python train.py --model="contrastive audio-text model" --dataset="telephone keypad tones over noise or synthetic speech" --train_examples=39062 --n_mels=64 --hop_length=160 --input="log_mel" --spec_augment=true --win_length=512 --tokenizer="word" --vocab_size=20 --loss="softmax" --embed_dim=256 --encoder_arch="tc_resnet" --encoder_norm="batchnorm" --encoder_activation="gelu" --encoder_channel_attention="se" --encoder_depths=[6, 6, 6] --encoder_kernel_size=7 --encoder_stem="single" --encoder_widths=[96, 112, 144] --text_encoder_causal=true --text_encoder_width=192 --text_encoder_layers=6 --text_encoder_norm="layernorm" --text_encoder_norm_position="pre" --text_encoder_activation="gelu" --text_encoder_mlp_ratio=4 --text_encoder_head_dim=48 --text_encoder_fused_qkv=true --text_encoder_bias="all" --text_encoder_qk_norm=false --text_encoder_parallel_block=false --text_encoder_inner_norm=false --text_encoder_drop_path=0.15 --text_encoder_positions="rope" --init="small_normal" --residual_init="none" --optimizer="muon" --muon_scale="match_rms_adamw" --learning_rate=0.0072 --momentum=0.95 --nesterov=false --orthogonalizer="newton_schulz_5" --adamw_lr_other_params=0.0007 --max_grad_norm=1.0 --cautious_weight_decay=true --max_steps=12100 --batch_size=256 --epochs=79.3 --lr_schedule="wsd" --decay_fraction=0.4 --final_lr_fraction=0.05 --warmup_steps=240 --weight_decay=0.0 --adamw_weight_decay_other_params=0
Rows from block 15 of the audio encoder of a small contrastive audio-text model, named by matrix and row number. Rows with one number belong to one channel. Each number is 128 + 24 x the weight over its row's rms, rounded and kept within 0 to 255. All counts start at 0. Numbers have three digits each.
After each channel's rows are labels from the 100 clips, of 14848, where the channel reaches its highest value: "loudest" is the band of the loudest frequency at the time of the peak. Only what is clearly more common there than usual is listed. The data: telephone keypad tones over noise or synthetic speech.
# convs0: first width-7 conv (encoder.blocks.15.convs.0.weight, 144x144x7, each kernel summed), inputs 72-143
# convs1: second width-7 conv (encoder.blocks.15.convs.1.weight, 144x144x7, transposed, each kernel summed), outputs 72-143

convs0.14:148093165149124155107171135148143121121111129110122138196125143134113097139093150099135120106095138135138122125148144120122123099099142153129108172113103134135124127127104116117073084156099123130146145084144167119124
convs1.14:179088098121124136146169189127104133129114114129135099032090124142165108149113139140088113111103121095106126131108137132125106158124099135147121117118172113149124127136132139133218179136150117146101107137124114120135
loudest: 1000 to 2000 Hz

convs0.121:103135054133110098139102162124133114117173095124127141149126123121136131148112114123103108094113132101141132126132142112140100084091125111139155110133129144131119179110122119133090120099107126111134144160158113149085
convs1.121:174113107114134124069119133138112128140211154142176138126110117121128131120136137122087140092096111123145150131095158134117125133114092088168124131119111111152117134143117142143152111139130155073130101160134123139124
loudest: 500 to 1000 Hz

convs0.55:138138125087089110086126138101141152155069101146116176155130107128099144095132129131108130113122137146119131133109122122147100135134122130137139126140101111160122093136150167155157134122116151134126150135121134130114
convs1.55:123094122160128122123153114094157126090097150176128109125125145131117123142095123110108142149158106126080134115081109152124108133136128122109125124120124158135138146103139129117110134141129121109113119123134157107145
loudest: 500 to 1000 Hz

convs0.8:142154158120166134099118134121101093157120088103129112134144108118126131130092136139123149132111137146123169096110123172115110137097105111113107150104116113102098105128134100143121127147120106130122086122147159117117
convs1.8:144125093148086144096124127087113115134122145142149125170087136111145109141148141116138109122117133141120164138111108126130117165108181148132145108157090137149095187141132195108139188111177136138142175146120049140082
loudest: 1000 to 2000 Hz; 500 to 1000 Hz

convs0.88:133156148122167139145143129117126133129121075139051118102118146117131130142106140120106153111120107109130158144117125112126143129079122100140088121099047100097103094098065115142140097127194117122134106118117118116080
convs1.88:145144125141117132135152132147128122136103049172125133143104155152142164115140132146138160138117134116120098097128159143147119146120140153154114064150080164116124156113153143135136143113102116131142094192107145170084
loudest: 500 to 1000 Hz

convs0.128:129105140129116152124129133165130155138143117127106150105147084114134159113142114097124124116121167121144107155155125137160141147125129115169093171111107115166153141133086099083136130171128133110089118070070119153091
convs1.128:113130100137163111115138138130160108115111068153128136135100096135142129167117106122104116138130101094096123057187151126087115129111106096124136128114134110121095139116142164073108162127132129139148143149174118116167
loudest: 1000 to 2000 Hz

convs0.103:130093098124113142143119093140108124122086125160128141132144125141114100157172107186132123119125165117116129140135129133125115029128101146117141097125122119120148112110133109089109129121136119140120114132117106138104
convs1.103:182143095119128120103147121111130118107073134175138090107103160119117113118132131147103152100123145133114161117108186162113127076116146125115129118127148119148083119130115133114123118113114126120102103131140106158138
loudest: 500 to 1000 Hz

convs0.40:132138098106159133125163143144141136141129132163163147181140105125177146118178102100116107124192171133123084107126151138155158109133131178177104120124155134155107137102097110127139154145174140156098122146120105145140
convs1.40:138034165108139126135124132148124127117147131098141096114167110117103104150117096137087169126118133149134154105136117116137125123120119170100150164061143115107117122139149131031136139137111123110104091137141139125126
loudest: 1000 to 2000 Hz

convs0.125:107076116127101132165111124117140103163120147122117137122126191135103113090119112143110103102112073109148092166115131123115123114112126155133152157125103086148104073150165134140142173086075109112166125127159146136111
convs1.125:100111139135131109117109195144159118132093108110091113135108104190112154129103116119120129145101144158147129164106128125145149104111117117154140113076142128127147151111122133163130117127139140125146151131163142130132
loudest: 500 to 1000 Hz; 1000 to 2000 Hz

convs0.115:132106104108105135137141125119114114131103169113128118147126123133147133119137112100124151110156141119139127152129105101126099150124147161135175122116135150140135120150162073110117168130132079152115118142102114149081
convs1.115:121113108143101210106127111113076166158112126135127136126116136103111097117170108123161136125147163082120128152129106130146123159097116150134115160109101097159152114121130140148141128187155153149123137104117129125112
loudest: 1000 to 2000 Hz

convs0.122:099144173120082181127147121097110132070137120096137111139094120121132084104139153132145122113116118090159120106130132137109110104130170115124133127082088125074108147160127087091131123111146132091140116108102106101117
convs1.122:101114124133152097121171113108128119132136111111116166136124162171149117132127168184155125119152163141140128079129157137145114078121092169120114119168123160117115059122112160087143152112125111131118130142105129125149
loudest: 1000 to 2000 Hz

convs0.80:159120128163116125099125126143182138071131106133125100128116097152105143165138190124153118141138153135139125138148199141139129131125120080163103124131159131161127167162123133142126131140128107116120092137156121120099
convs1.80:120152120174110123140114123144053149123137119105116073145131113157111107127107177133115146109110145128101114113116075162077114135152098098150128111161131133090133106213132118050121115140110101120089119118104124109132
loudest: 500 to 1000 Hz

convs0.132:103190137121116146139124105114131129124101117099100139173078089145108138130137129130115136101108082075147082135137136107093127132135152137097101153126109179116131132138123104122077125133147133138098128136124131165111
convs1.132:156118112120117140115119091142128129141119129092093100103200141127093141110114129129139117113143123116122100098121139128124124131146211104107129117122143141152133089143141129114107121112116107130107112113130091181141
loudest: 1000 to 2000 Hz

convs0.56:131134176163096107146088152114216116087114125121122084107120119125122124146102173150163106123129205104138130078102187120164106091096117105097140145146100142138112094190139135125114116104115091120090108135151126118110
convs1.56:138130125178120139107098114101102128128126120120163150143120136183100101124107188122130116101139148140153148128070152137137152125138134134122116120147139110107098084235120131142134163104116137140115112138135118122104
loudest: 500 to 1000 Hz

convs0.49:135142164109112122103127101169122058084157144133099138124139142151122154152107145115086106091136120113129134081101161125111070116119129131166143116107106143164170155130136093150113098123150150154090137110125127149124
convs1.49:186137131113131155133106099112133139088200105159113134136095103108123125140135109132092143092143158125117143164141202122118099136099146107157125120111144130127125121137121146135126117155125139191116131173125135119136
loudest: 500 to 1000 Hz

convs0.134:139159155142152067099099137120171176091101177122136146131174106147153101107112136140158131117131118138099104113148111114112105108175129143149143129122094126070150096147114139117108130132220143117160112159162151156161
convs1.134:142115124130096117111127151132133112166154116145133102128094127121145175134142105160148133110103141076091151154147098151109113136079213139117126119158122164165082127117134138126127193151110115135094100108128111107097
loudest: 1000 to 2000 Hz